From a checkpoint of a small audio frame classifier: activation relu, held-out accuracy 99%.
Rows from block 4 of a small audio frame classifier, named by matrix and row number. Rows with one number belong to one channel. Each number is 500 + 25 x the weight over its row's rms, rounded and kept within 0 to 999. All counts start at 0. Numbers have three digits each.
Before each channel's rows are labels from the 100 clips, of 14848, where the channel reaches its highest value: "responds to" is what is common among them. Only what is clearly more common there than usual is listed. The data: phrases spoken by 400 fixed synthetic voices.
# convs0: first width-9 conv (model.blocks.4.convs.0.weight, 192x192x9, each kernel summed), inputs 0-95
# convs1: second width-9 conv (model.blocks.4.convs.1.weight, 192x192x9, transposed, each kernel summed), outputs 0-95

responds to: reverberation
convs0.134:501530502482502485476506449477545525510510524502449517494492486528498518510498518481491477469486478504460428514483462519487514444498493485489483521461530524517506503511481499527518517509456509481483499529500476479474497485453515499453515529535520475490528502525468513507519505507504514523
convs1.134:471505521506509489486467488487485493502478466519474508539488548516525510480519470508466456526479471462492518514526523531471482485533491501540461510481511517502521500510442431471482519474449472510517472458517496531532474536503509508488490492480479498482461477475469512508535502518482517505

responds to: /d/; reverberation; /z/
convs0.189:519440459491463518513483507478473473504526494502489462494499539509531474528512499535490509461461506476460472523447505536511486548502507452513525490481468483517497458493481484474533506523526481489499483514500464529481477495473506473486485499524517487470510529511463517536497522488512533478
convs1.189:488476466443514513519497491513490475500484479511510487465502505491457410506513495493483521519535481504508458521468510492486503460478478482518530519451503517487521487485460491503496482491460456490505496536483577510525512511499498511534496492492499525483532480508500491487463509481536493440

responds to: /oʊ/; /aʊ/
convs0.38:500436502491470464498511529480486452525553479537458506460522479490494521498529531477500507481484476471505489482496492478489498490501519516508516467474475513478503497544540507489480516472490501497501474516511466465484471520481479498519489460514499475506502521482475483508512520485501550504
convs1.38:510436533523503539493458519472487469511515504510499504487508514542508486466494500465499458499486510486483483510494478470466502498469505487483513537530508506445517449486494522506505494502480504535523483501504519530517537523515498458472503543523497505506507502469516481490483501497498509491

responds to: /p/; text has "repeat"
convs0.71:489484522504513499474474441462482441440516482501475494513506495497517483493467520527497495491466484450504486493477475512476484476506423486531470517496548496520512487531495468480473509503491498478511572491537517492515515522479489521478452521493493500481506490488516518492553447496501502523
convs1.71:501492496503512510454492548498467500485471465549521531478492524484470496437481516481465528507493509458487485570539479499512493507479467472502487480462536474471513495485463505498507527533452515498521462509505505506463482516507479513510461491515506513533508526511451483514550453495462477474

responds to: /d/; fast speaker
convs0.102:497479498497468440480494506491509511531459495507509502507516505486494527484514455480487465496430492459458500502496487517503507508449535503523522505486486503469480476527525469449490480491498521533503527534464490508513509490435488506494504472489520471446501478493490478480515489499480470513
convs1.102:499517476497500496482537460526485465498496506514525491485498464481493449497528532449494511483526474491477461498498529452490512497476486490470490503484499463514522492505533456454490439518478536521459508480508517503495466510451493548470522477484545506477508535513500499482489524498498486449

responds to: /ə/; text has "apple"
convs0.98:459495507443506507512483490504509501498496486502490486486457492531485473458500534471502433488495495498507498514469447486508524478515515530518497513486522485498492521496509510484470521445519514463529507510481504518452508483471499526490469495489467444524445512507526512478514450497485481447
convs1.98:481502501483497525485483533509530464515514485495497469455464509470448491520463484478508484481514491522464507465485453496494520504478449521497510553469486503526513524460526530540518489505498547472451501509503454505478496459522470516540518520477475476508455454509528549497485534492567501457

responds to: /k/
convs0.129:490449494485480470522452461497489503512534482465465507475476501488445512513486490525478500502520522467504478482481469503514495451512449470517507525475487446471515512487473505477485495475493503472478484460484467476489479472481525465490487472551533507463454511502505511477519473493501512517
convs1.129:477473525485474530587510506484471531491486520512485486508538490540468535489490513522489540470513463546561498534521529496493508530456475503511482481452472523492495501519462504456492496524521510497418533477480482493486560491507491513477552490509479503463522501532484499447500501519481464500

responds to: /i/; reverberation; /ɛ/; /v/
convs0.139:445485507527535521536492494506480457489486501499502481458465506507521502521467490492482493465461541511497499535450473495506513538501476500438488539530485482520487479484491479472510494471521520523503490509493482500485490488486491464460486461475504491491514519520515521509480485476451434510
convs1.139:520459513504549493545454496511534539525428536479472465463540505498494503500433497541481511508519507457531492532481495516499502531526497508487515510509500495516506474492492507518517475502535500494513502494483507489487512478504503485529478498477517506523502463497503510496535506503523517494

responds to: /p/
convs0.16:502504500496468497493501503506503484414500497505512483495464491487456529498445500508465491467489500459475466483505476515523462468497475533529522519503516516491468475507440520481485493493503479529490509487501445502462478491475528531466454479485486500503525514482515525468514448485473473513
convs1.16:494495476546479527509448512502485507476470496478476469502499483462472505521482478481507580516513516523531481512514502504527464474532519487506467489464538476500528524502515480471433530493488488475478499475502541516500509507506474499544578504502427464537450495511493489493516499470480478455

responds to: /d/
convs0.28:509459478483477497505462483489489502475439461496477520461501452498492466499505551449522482468460500491515494482466479475547511534476470471484506504487483484487495493518497509491484521491489490500489555502489499520419472479505458476484416476482470484506462515496490503506486505484501426532
convs1.28:526482482500508512458472519511499491507515527493480469452509454499455502512428490492456480518522531472537479463467483476485497530484557505498531516480484500481540530477477488478481515511445466473513514468527482481496503499495473467477505497482466520509488465510490492499507490517516489498

responds to: /w/
convs0.128:490496493498500491477518483484478544475532467490468525526519497482510494498464485424495488476519452494522484521451506467540466498492481505505520506491398462516465515496509496488489483493511547464485475473510466502496467483479492518461499473517508458475485499473502521471565518487497526512
convs1.128:508450472502471540511477462510499565588488506458516474512489490457494504480505526471474492491529495503515500524514501508449493489494495537517488444512518457514518502519483514473512519481473530509501517476497491463486531482520512489515516496465515527490497502481491506475503505503485554482

responds to: fast speaker
convs0.86:541518507506513531471529484511498537539520488494462507506517491500535494514514484508496491494530504520520490524533489523522494522521540478502494549522460531581469509533496506500490489499480544454514497526503491553487495500497513506527485492535481530542541478513512463531522499508568500514
convs1.86:429480482477521523505470449486475466481480497482494480477478512498467459515468480461490496469482490482491504487464510461490515497474496468489489488479509492458505481439459486493496475467519463510501494490502519477495489493512469477492537496482496496462492463465522483485483473511481482498

responds to: /ð/
convs0.0:482520475443483490472506465537513465472447506461477476528489493497475525525507522526488504514495486510468495454462479481476492473532509508489507482495522481518484509488502508510468471498542467485481509496501495497510477483483496502500483492512501459489462498507455554495421514471488474507
convs1.0:461463544508519498461490517471493429435488509529506474477501494495428504532496483496490496547525542497494515486490496497533497519509498503505484529464479508513557490486479502497481518502519443516495507465495550484487506470510499501523508527508516492490464490484473478486483477469532502494

responds to: fast speaker; /ʃ/
convs0.114:491476483513527541518502460495502490526520496492483489505485518514505481516507498474470514513516463486519475484429488500475516510522500512492491528513515508497495481470502451477509512485491476453497517478469507501497483483476463521509504470527528478456458532512490488476499492491480494488
convs1.114:528524521512486504520496527449506500503525469457476498489519520529457485447517509479462506476468455498465485492541489507439535510511529522495510502473468484522486473516487537487449446459510469507485452539522484504501516498487546515488494484506513527528520518488537525491497535485539507490

responds to: /aɪ/; fast speaker; text has "nine"
convs0.100:470537506493483448501464553512513531463508515497488476482494500476457458493490505513499467478485496535551471491505494504465482459522538512439494500524472469526508475486499486491499472486479485468524517526515463458503513513471511499496528460508480445498495491525508424457545509492479508517
convs1.100:468504497434511471490458506490495464437513543512518487508498501448435451512490472554495505523473532493527505476486516435515491494512482516482491500523511491447523470430505507511525472506510470488504512510495528445508514485503501477511473497459485511481488439474522488458511489512523508495

responds to: /ə/; white noise
convs0.143:469474517504509504485524475503476479488436521506470453503463462487483460523497516499521482496504518513504493504461506523517483528459512527462497485472465493480461478506452506474514490517491488494494528530507510500511492497496477471497506483477492489466452517475474467507530467494446415497
convs1.143:549469502517468533490489500495488512487508519493494471519467489474517482522508526503458520510498468499509497526482489503511523474500522489469522552539482479502503516480472489499515503541450476483449514547475492485489509517459470516469517486494485478515511499520468478497483520485525470489

responds to: /aɪ/; text has "driver"
convs0.140:477521475488493487485492513448511520451478504500483527523495492452483527503468487487468482482502468508524480480478485498491500487483488530479515503488501487500468501507490491511466474442479542499499531545541496509502517504499501506512518433507488499503483494529491475487500531513476528517
convs1.140:437494454453481493472481524474504478443522469486484455478475488498491472508485470486497488498448533495509481517500518433494465500509515475471498515462491506454561508492510513497533521459508469492502485504477520483517516512481499468495499498473501518504498499471545489501476474516488531512

responds to: /p/; /tʃ/; text has "beach"
convs0.55:504505465550481459487514492491494538480443514477493497489507478509566509503490469493489456457469458487484511501527545500533447485510493511516536504522483516498475495521495512469482475520532525495476514514509492531468496498485527509462489452508485481526485514497489463502492465479458471448
convs1.55:538487500531501528478525482478488455511516479548503512443501523485485518434456501507478521519483488480451492501519471496470458478470488463520501494472503461489495504466489517450501538496499520535474498495495501504521458521516509479486497582487487533516477493477509488490510473460510478486

responds to: /ð/
convs0.90:470496506471475487494500498501502480429450477463498486501489510473515464455508541495503493512481487546496477458525474508541483493498515488533488482499494508504478464505501515467497481498481505494505492504484487529496488516471436470469473481507506484501504513525502545487463482466509442498
convs1.90:433526479544509492478480482482456515523503504487500461511513515492516445510460534462499538499491490508553514488481509517539504519503488494499538461511528542505509498416493493493551476483522510497495498512533523507474481520475492517533520482442495513446506505524518498500448526518486538504

responds to: /ɪ/; child-like voice; /j/; text has "beyond"
convs0.178:561535542518496515510502447508522501517477493496475518493529534520514487532522505470499471512473484535476540485525488459532553525492523492490485522549462508453505476504480514484464477489440535512510514517480471534494528479519500501490511514512526498500475472471514491488509466507501483520
convs1.178:475529479514528519483481481494506446492482476502501471506473482498438451478490490518508507519502508489508468500482485499473492447521514487463499569470480490490510531469470501473498497485477436490493472490487516459466516518520510454483470448496513483509504460478522482461465484472509532481

responds to: slow speaker
convs0.104:529493483512503472551472489510496527489512488477443525501516490484477506506506532486473475448474514504486458449464503503513513537485504469446512485466503480474554500507523512497466501466477485525507528498443498524505486483531504473494471429478495466523467472478529550480513482461499454491
convs1.104:511478530556510522538531487503500493522517490504479538543488475470491506531509536513465421488440497525486506488521456526448492463542470462504476511491462501526442531499530514500493504489466504450518500512524480509517479443528471480518539501473463464469484509477521482480518493515505529525

responds to: reverberation; /w/; /ʃ/; text has "she"
convs0.94:473472505486532470534462467518475526535481470498483455510476504491540481526440479522477490470496499498478481494485490510471520491530480488506518535531560491502501482513479512499513513502511514464520448505469498494456482490479521502502495480500524507514502482513499521509454453446484513497
convs1.94:459485510475498541512454515506511541505487461485484477484520475534473525473484529483488515515501492520520528470485453487450490524509481477520501521518490515472488450461520449481527504516504472474541520506482488485480510501494522527503547496521501531511512480493533500503448483507537515481

responds to: /ɪ/
convs0.165:473514521508497513491502462532501494474431484433506491506518481512476524496516478463497509501510489508505502523482530524508515501502484496561504521462485500550503550503531518530517500484482440486493516501503482486497504525481517528491503516521514529488486505536496530478472482482490431525
convs1.165:513483512517542493501454519484483507532506504511476461510444521493492514479474502461492492480496460546555477513530472478491506521493516504486535462482509500471535449398471529490518478520503506498496474461489531510499529503456491481515484486479484494463494467467510455483495513468483487468

responds to: fast speaker; /ɛ/; /v/; /ð/
convs0.111:487464489468469479493505497476499512506511470515497513488504470481522510538499489518465506456462530459498509485500486508531457526494497442523503518428550500512516498546498478518495472496536507448462454503491489503503511514523492492518470533514491481474521476497495452487499461489476501462
convs1.111:509540486515498499543488486523502499497533483512503502534479510519509524528527470488498492508489489488515499526503537516528460475565514531524485556554521477545470494520475515470484457498513531502511464517551493560508490506500469530475521485489494506464512512515474509528496488498462501527

responds to: /b/; text has "beach"
convs0.159:524536455520471489493493507536537518518474508472498453552502500494487489524456485478503504487506468524494517514544509535505513491458488524476499541511456525479508510489516526523476461487520538493479550460499514494468509519527516517532541510490493502502484505496509471480533502504545493468
convs1.159:444477516485478548500474488481524461503530465484494499429502486481504485490502490481470496498506505469483453474492508456490517482497528474489484483477486504482505518461450485517494508508479464457496489502482495527476450497520480435503471485502502505514495462508502502462490525486505496512

responds to: /p/; fast speaker; /ʊ/
convs0.171:456506469476543498525493547513515533512495500483445506494458557506534532539522476532486452445551507484518462506507518513479490484514491454471515499512460509493494527530492485520467497513494525490495493542452500507450535494478525478509483484526485518513466499474497452517530469471509518493
convs1.171:470472471471500538459521509525475464475505462506510497482509492506431500530529503494498499517466487494512487485508489462478453494487496483515510507505443492499497480469467511487498510502492513506482504529500472475505469528489501547457535515458517530511524507491485557531470518534536499440

responds to: slow speaker
convs0.168:508460499525514474531471467481491468507488526489445524512507463467521516489462482490427475477491487472494490507472483526483471487499514485493501502496492465473522504481511497513485464460493520486512512497498498499519527479483501531511467491489462469466484507495525506491515461492419467494
convs1.168:495459438510525482523497487467514523512500522536480502481518485469513547494476525525488490489456503504506491487477507484500447509508478525500494515518516475465541482500501473487490525517475493451522519507474519480484503473525452464508502523489444486495506479452494458463540466462466498497

responds to: /oʊ/; fast speaker; /z/; text has "zero"
convs0.13:463507505496483444506476502488488472489542459511471516495510464499502494471509492526522527485489520476513449493538502534503446528512494503519508483503498467503487500501516510454509474512545473455509465479502471499478458503489491446499499468507503489473449515476466487485478453453539529513
convs1.13:516546470478495461511555466526531496469505494529496499501464488510501498477523476538504524516455495521521499560475526498509470518539551520506445478496537496505520467526511531447476476529521466523469498524486529519459453522476498529505500506503517506504501508460549508539539532531482464488

responds to: /w/
convs0.145:471485504522505500497490450450538481488475502499433464521447506509503519496471498524498472500468496448521504497473494506527463504498560483467511448524494438483505438500532470474488490485487482478517436485496494501456498487491491500487489460559471466513458477493485492496490464482495453467
convs1.145:476511478514518518441512474479505484470513529526504512517532508468475500554520510511509514501502469510478458482559479515542475495520484466466508514499490483509493525537485540502511483510491536469478547526500485468475494529498469468440453488473505498479476513514538461505487558457475516579

responds to: /aɪ/; fast speaker
convs0.30:501480484515521521509520489473500512444473504465479530472501484487487522479495534506514510445464449495467495509535513480500464496480512516516492487484447517485487469472486482447528488505507508517489550512496494519481458499506476518504478515458473475479483520463503482518492498494492442511
convs1.30:502517506487500494501514509513516510435517462477504486457471489515524464509495500503511527498449517482510464514509513481484518511516523483484503534480530467442513480472465519492501511505497511507508489498486518473474476505470515490503485490484508512506518512498509533519499503510477499509

responds to: /ə/; /p/; text has "apple"
convs0.125:486491482479482507513527532519473531543522504480505535484502474503487563506521529479514484495482475486414500480496475484497529442515484535512456484484528501509498508500546499468487514468494507504476520488473514482454503497489486510500485475479514473473459512484472527478480501432446488522
convs1.125:451485487520449510504531494525488511470504455493476444521488527505510519508489495458479476500515498490460509482486489484465509490460511482506489467467545508490523481501557485469531489527438450516489568517515506512500503534534490498472480514501499472479458479497533489478507495499523472490

responds to: /ð/; /z/
convs0.107:524498553494522492489449512509493515529420481461510516494468499521475495532515483513495475466490472479440483511492528517509501469486475524557510470499489466474526483474484452472473461445461512473471462514500502502525500533474494493498473473471517477481462497495493540478504501505471492490
convs1.107:485513470501459482502492511510474488499488505489504476504459469473492469497455465520502478500539497520496501472507486467500476497499471484515496517518476497523494472499523514534488499569524514505451504450476515515496540500489510482508538541488458490486522438527469517478455506520561494486

responds to: reverberation; /p/; /ʊ/
convs0.169:495466494489449428503472465471513505484478456456481474488498526503511474471499534518474517495510488476498467490476548507480500489500480457478478498501480494529505528540504512479519527513484504476515472482483495543518496491490511467473502499538507496465507481496499478510498480480493542471
convs1.169:471465495472484520539483517458489520506508461577497498469536511534485503478545510488507526514503466507514513535538559519497513509527475473518482488505499534510482517537463490469525498504550496440512478505495468476490528509512496516493511497538514559496489493526499512482501494510443505492

responds to: /ʃ/; text has "she"
convs0.146:525482457495522518532520470504516459472493491516502474522489463508503512537487516510477515487488484500505497480487522492505490473488523535499478497491460512553479457475487453474513475509500521479460504536516475504489447485501506522516511502494509477445474495499486503486517497466474479491
convs1.146:508482506529495493495497539506485518530520464479520460490476487499495467481514461497500516523532514505530497530469491527539513552501524496513475469445447488502531514476526501460470507499510511487451468489465561492476531538505522508504558523479523531501517529455525510506449514500551541506

responds to: reverberation; /p/
convs0.41:484451498506505480510445475463518488480492510520437534540459495508507471527473483498480514500497464472439468471459474483479474505507439444520501475512483459518486476542477473479506465492543503508483473470495479517454497465463504500476461528497497490508495488526488517506491489485518497514
convs1.41:485456500497545478468475534448516490496523512469532532443517497503518515525500517491514515540440493491502487529491525458523489507488462500485470478512512504478503516514460526511518521474473551532484467522477507483482518491497495490532471449499489497496516510526504516477534512519534465515

responds to: /w/
convs0.81:513474493492468544474526510543495496502537501542481512494477464515462512494505496516484468481528484512500500487495469457514460488399511487510497514504495510499480501503485485506521518503507472513436499473502454514474512497516467542505499530457484499500492467497500492540487494487487515486
convs1.81:518469495506467514490517512480483484496481463519520486487449537480442507506486479483488493514500556478504493494519534437488444487491485499512491493472520476456531481515518530477497523488545491476410509448494561498494465509518489477527489492499478525516478477490459493522496478499467433499

responds to: /aʊ/; /s/; /h/; text has "house"
convs0.31:463445531485488496471466513465515496512467469519462490449490480497512463507514501467492483458472519480493457489472471474521485510523463467534494502494478473480515477546523478512480466485508487500474472472472461531460459523472483470489467514521433491494487469496525521491493496474515475493
convs1.31:460408450489482502441462509538517463492538463484496469446452517516471468477462474466500490506511494469511472463490511498516473487518477505484508511520508534478490468479483507486480502513478482466488499457516515487484516493487484460518523520481447527471494503494490472480450484500524497486

responds to: /d/
convs0.83:484465532494482456507477475478486480485461442457496495518530489499533475496515532498499484473475475503504495448519476482507526519530455481543487549508494520506493507488505491515468491513489489506503484478496491507519477500491480487481486599499436491488516486418514488538498516505503499501
convs1.83:471502496499533463446512475505516460464527487496444500512500509520510494495486483453487492515535498479473520464513506513480467461488522477492490466499464497464520494514490469487512477505519488501482471503478472470529482533505508488474492451487525503504515514537527470458475505497470514505

responds to: /p/; /m/; /dʒ/; /ʌ/
convs0.79:480435512516491493493516503456488472525553469527481542535512510511470465517499520506479492457516457465474492457515489484494494482448497504543480501494491509498498507523513508518490482491518520527538518472502486529479509485463482530516469523498492433474470517512460532523514499534489510472
convs1.79:501444509501519503457513554450519478487504529513514509476514501493501485502475459465503485495499524461468477500526483432513472531447527499511484482481526498486529498504470524484489536521515545515456483471505517484492472512503481505526487490491474527512502491493522481548485463499524458468

responds to: /b/
convs0.187:489486497499482448502461513494505510502461467446502528524488481533495451515493500520521479455454466437430491526524485503473493460532509521498459521476499491508454479504482486447509511521515540497500460478511518471506483479470508503462495494491506522472478489500494481466508437468452512502
convs1.187:471527515459564486482517524499509502504466525562513503488509462477531510496513495454483511496498499529521529482556523512528503504468491500524469473480541508491469507481471505506518538499516483492499511484475439534495580478522489476492510540507460504529502518538502519510461472508469470499

responds to: fast speaker
convs0.91:478517518494504488538497530500473480509513496476470514466505521485502504557497495536508511484504481505487482505497506486502498466514498463516463484502516469500484506499518460486486462500468484499504432529489532506468471507454526472515498430509518518452482491433479459510473488498531546482
convs1.91:507527450535496483497487500491483541514516488504488512477444496456516474478528511524500493491477477499482500514468516473448473479470537502506456516513493496430493450505493515444445484493487505490489481538511518483485496493493507491506490456481503497479514488443480454497514508507467516488

responds to: /ə/; /z/; text has "forest"
convs0.137:461507493518542499526463498479466488484489508492439494538498525516482484482501508442453472486519496495513503473485462522493498503486484489532507498525491483511541517499521495522472520478532508454477461479494493507439480493498498479448475517472478437502443485507494561516505463474494517504
convs1.137:452482535515494463439514516502477483504480441469484493461469472480499504462528493444498475504518443519503473468502495480520498520490508506488449461495511515475491493465508482483466511492513468526490499499497501481463532470520473458493491449513540456503539481453523499465461500511487500477

responds to: clipping
convs0.166:484496518487501512468507510488516521496444513511491514509479465557475541487483493506488496488480521436462487491504485493470451480496477491493508502431498459479539490460495485500477516482479501506517509472492507517507500515489503509498479539478516456479502487486487515451514445496470518481
convs1.166:508528509469489525497488471475487513476510504495519488484497463500434498478452481483522513509475526472474507487466499480475459502468481527483479495483462480474499503465486486510504471505467495508505488477503471478520486513483525481492488483481516555461501482500497502453522496494496465489

responds to: /i/; reverberation; fast speaker; text has "repeat"
convs0.135:525500515521526506498500487480489520497478519480485492530495527486519504531497459504480454458512523475503442497505477521441516496509516511421522527503499505498502483541485512469536465481476517527501495534525490495443475514491510495497498433514484438484492500519491505440512442517474503453
convs1.135:506494460518514524509473469498547454505500520534484486491488520499504494501470510524492503510435508530508522498565504479473485508492535517455520516496537494498530520514505517432491533532525520505463539490502560475531452485505499479511499538509541528481529478500508430477501496522498508505

responds to: /i/; child-like voice
convs0.144:456471517442484508509493497493523497508470485455505469435499479496509490509450526465512492508483504490510507514463510489495475503505477476513490483512487459504484513528508500502493437509527536484508461516479493506532476507500483507497489499487465498491520485529488526495481479492457444494
convs1.144:487498511498478523493471418532507497515496484496521455475509507508446494477451518482487516508488506423479506494425496482519493503470517442484545491488505506507511509506498501515503465507522508507515489493512520525503484488498491473493506521467509531527498497487525490494519522529521516499

responds to: /aʊ/; /ʃ/; /ʊ/
convs0.6:478425473477448450499490523515484401443501462476462499468497475499510513490510483499499509495523492472489514518516510501479484470523517517487484471475482512503483524526517465480503503505482525444512484462498504489473472480488465467514502454506507472487458551482491491460478514486475518501
convs1.6:502493475435462484468499542517501512445500452547469512483514499473504503490523488477483495464498499464538503532492508436493506525490486525499525539486560475478502447514509541504496499481464517471508509485456512478457502527521463501503502493477519525524523466469517479501521513506503516525

responds to: /k/; /b/
convs0.150:472469487504496518513481477522538497468472474492460490502488488491492496513492506488511465474512524504520497456517470493499486510511500453491474506470499502524460498499467502449515505492462469465506466466501474534480518471463514514447450444532470474514512528511506533472468506477478486512
convs1.150:510514526484553548508459513507478469445500502480483476459511472499481465465530475501475511493487486487562490538506511530526462503514477510492503499513475490502517508513493468519511510445461471507526474514512511563518540508501473511509541537522453510525484527526509508490536515479503516496

responds to: /d/
convs0.116:478493469535499478502471506513465507507478499484474464515486516518505485484495522471484442462491493555454473485498441460491500506485487484498542501491462496496500473518511505485474471483478497500454482499503459488451512475504482535490440534522471460449463455509521484473509473450505494473
convs1.116:503512471517464510493462464523512523489520504482486496504500470484487480491474505506526500507496515493502508442501476498495496510442524473502515506493542495456508493477483512533443512504492509500487539497459526483501437504539517493521503491525509466466487541505467494500502503526499492503

responds to: /w/; reverberation
convs0.142:498463493451492508513487432490504499540523465532460499475497473525478479506477489521470487498480464442473473489425472477489481448501495475503485484458519473527497486523478481510482462518514505497497493484483478495479475465489510464515497545509502491472531490518516539511504484508508526531
convs1.142:483484500493492505437521497452458444490520466485485497458492466495505489480500471453483520492457528472476523486490482479501460477476530516519480478478461507465528515481501508509497513480468493505512485514508514483475493484474481487467513448468505499522511511492503520478468533450503509525

responds to: /ə/; /ɛ/; /v/; text has "seven"
convs0.19:465487462486517484509466463518510459473541500489451498498522448520517539526498523515490461491466524500502463479512476521453494489521476503521528504470508497500485479520498516495524499482498519512513480525491489499506481473456462456516451511447482485444496497497498530476504522466498461511
convs1.19:525470484507452528479516520546473513482513482455526515486463504487519491544541521522464495512487485497464491523488466516521475520507515525493481526473464466492511476465510502469518478474520500480506507525504502500476455506480488523468512500545538515498553513509496542464439487473524505511

responds to: reverberation
convs0.177:486471484467507526522506445507470475489566477491422493488458501532502505530501489514463503497473499499503443514447478494502499475515474514493459509489524517501491520538474487508506497541529493451492508501498481494486479501471490504486489504530507488455482506510520515517489482525502476530
convs1.177:490516525512503498499521488520497512487464471507503517499464517491484531494499502487478503528538496501513502487503532507497501501506517498500525508492480500526493503510419500504502474508481488507522478504516502507503484515521515506496475464484505510528490508530479520493494483479479508486

responds to: /ʃ/; /tʃ/; text has "she"
convs0.167:486506469459492521505516513490502507485414497429530479489509481497494483485489544475498473525475500513490516499489486470553474485472493517491497519514440514472541483528534504479480508472530483493496536495475511520501513499484517520472510463492477501507500519502488518437503517514529418462
convs1.167:485524526466521509462496475515535479498517497487482471519520484424440480513478477505496468493520500446501500513491516523542462491556546509491516489530481463506471476471500475507494481466534502483484480496478463506499490485488506505526433530520480484505460494520514504505504472478491547485

responds to: /v/
convs0.190:492494481453467517506523502475505483493452526443497515486543508497505497503519507534506479459465520462456483517504539496418467509477492505515506482475475495493523520507545476497490490493519516536467515532502471527474519524487501512461485479497483494455507515481469497497512447479446472465
convs1.190:491516475516507524482498507477505536463511505531482490506484517521514495457450500503470526518514548522487500513543526474456455498478489483514453506518499484486545506515482478432499506501493513500470502450537559494528497495474510469527476522489473510477475502542504486481544460513491471507

responds to: /aʊ/; /u/; /j/; /ʒ/
convs0.119:499430456505434481523483519473515429443507450497478523527521489513504514519502495496496484487483423454505481505499459491466512479491488461513478463471494495463500492537538510486494493532526533476496490511514457504476520493485499524513504534501484481490537495548524501540496482499486532483
convs1.119:488449520476470509485471480452480462418506476499514460490525522485465482497490496481491515498498505490470513517517494446463530500496446492507543509467505506467531513517492521497515500497463514521466479517511475481505473500490496485483476518504521526493521499491518500478445487496511506509

responds to: /p/; /θ/
convs0.156:455562501489493483470491528485491524510435510434489517514450491476502481521475499503477426495521485463499449448519512488512463508492456496523492495503473481485508503519471513477497467536519510482476455509510508490485503497479487483479496500518506496461500498475497471499523432470440522523
convs1.156:493494492476493507517483484446475474477456480545510489475490481513484508503479466486506552509491500504496476550496516529479467456471500550487488490474508473483521470504498508477491541533474522508473452481491524490486503503482531517507505492495489465515482512567473510488538528503434497502

responds to: /k/; /ə/; /ɑ/; /m/
convs0.120:501479496488513467528497523483473489466467505482488480524511519531507487493545581553516482508492496546517517503520515516524534465490477482526494452515490540476478523499497463455494522520482533473475489483498503529507506490475500504502467522502472516479462511489496468531533519480483490482
convs1.120:485488489478496517475514510525495538510525529550486517510501488483507498490502461494498485496507457503527520507501477432464431495493495473510514527520463438459501506516501494478515476471496533481505502479498489487470521518494484510488534487510505471477491485502499494470456502463497498503

responds to: /oʊ/; /u/; /j/
convs0.148:476495534488496451506476498483518467491461498508478508492515484511484478521506535500501509517489524496392499490501484476469484485506495492504476464483498485500483496522527473493489514508480514479459465514519486466513538488508479499468518470485500466492523510531470550493493516468498514495
convs1.148:484473526455472511478473504488498463466522504485532494507534529492481507521449502521471485509490520515466492495520527501511472526507453520482508553460485519485533486514495507532505512508506464476532455507486523459512504520512492477501496500507487512500492492508474490462516484480502524486

responds to: /b/; /ɔɪ/
convs0.48:486508489500461473498468471487482495499544504493458516506498497503522478512512483498477462408510476477477459475492415534477522488512477496462497552482496478526461493507477503525525492467473508490504492526493536504521512483486496489489511532510502472483453480505486499514481500471478512500
convs1.48:487516501498511508517478508505479531478546475486504486505459520529525517466475520468488478507522480499483545480508511515493514511513494519513495518474514505483516504498449506453517513488484491494465485507490513478478522520520470514473520497510468475479501505481507503542488466521490476485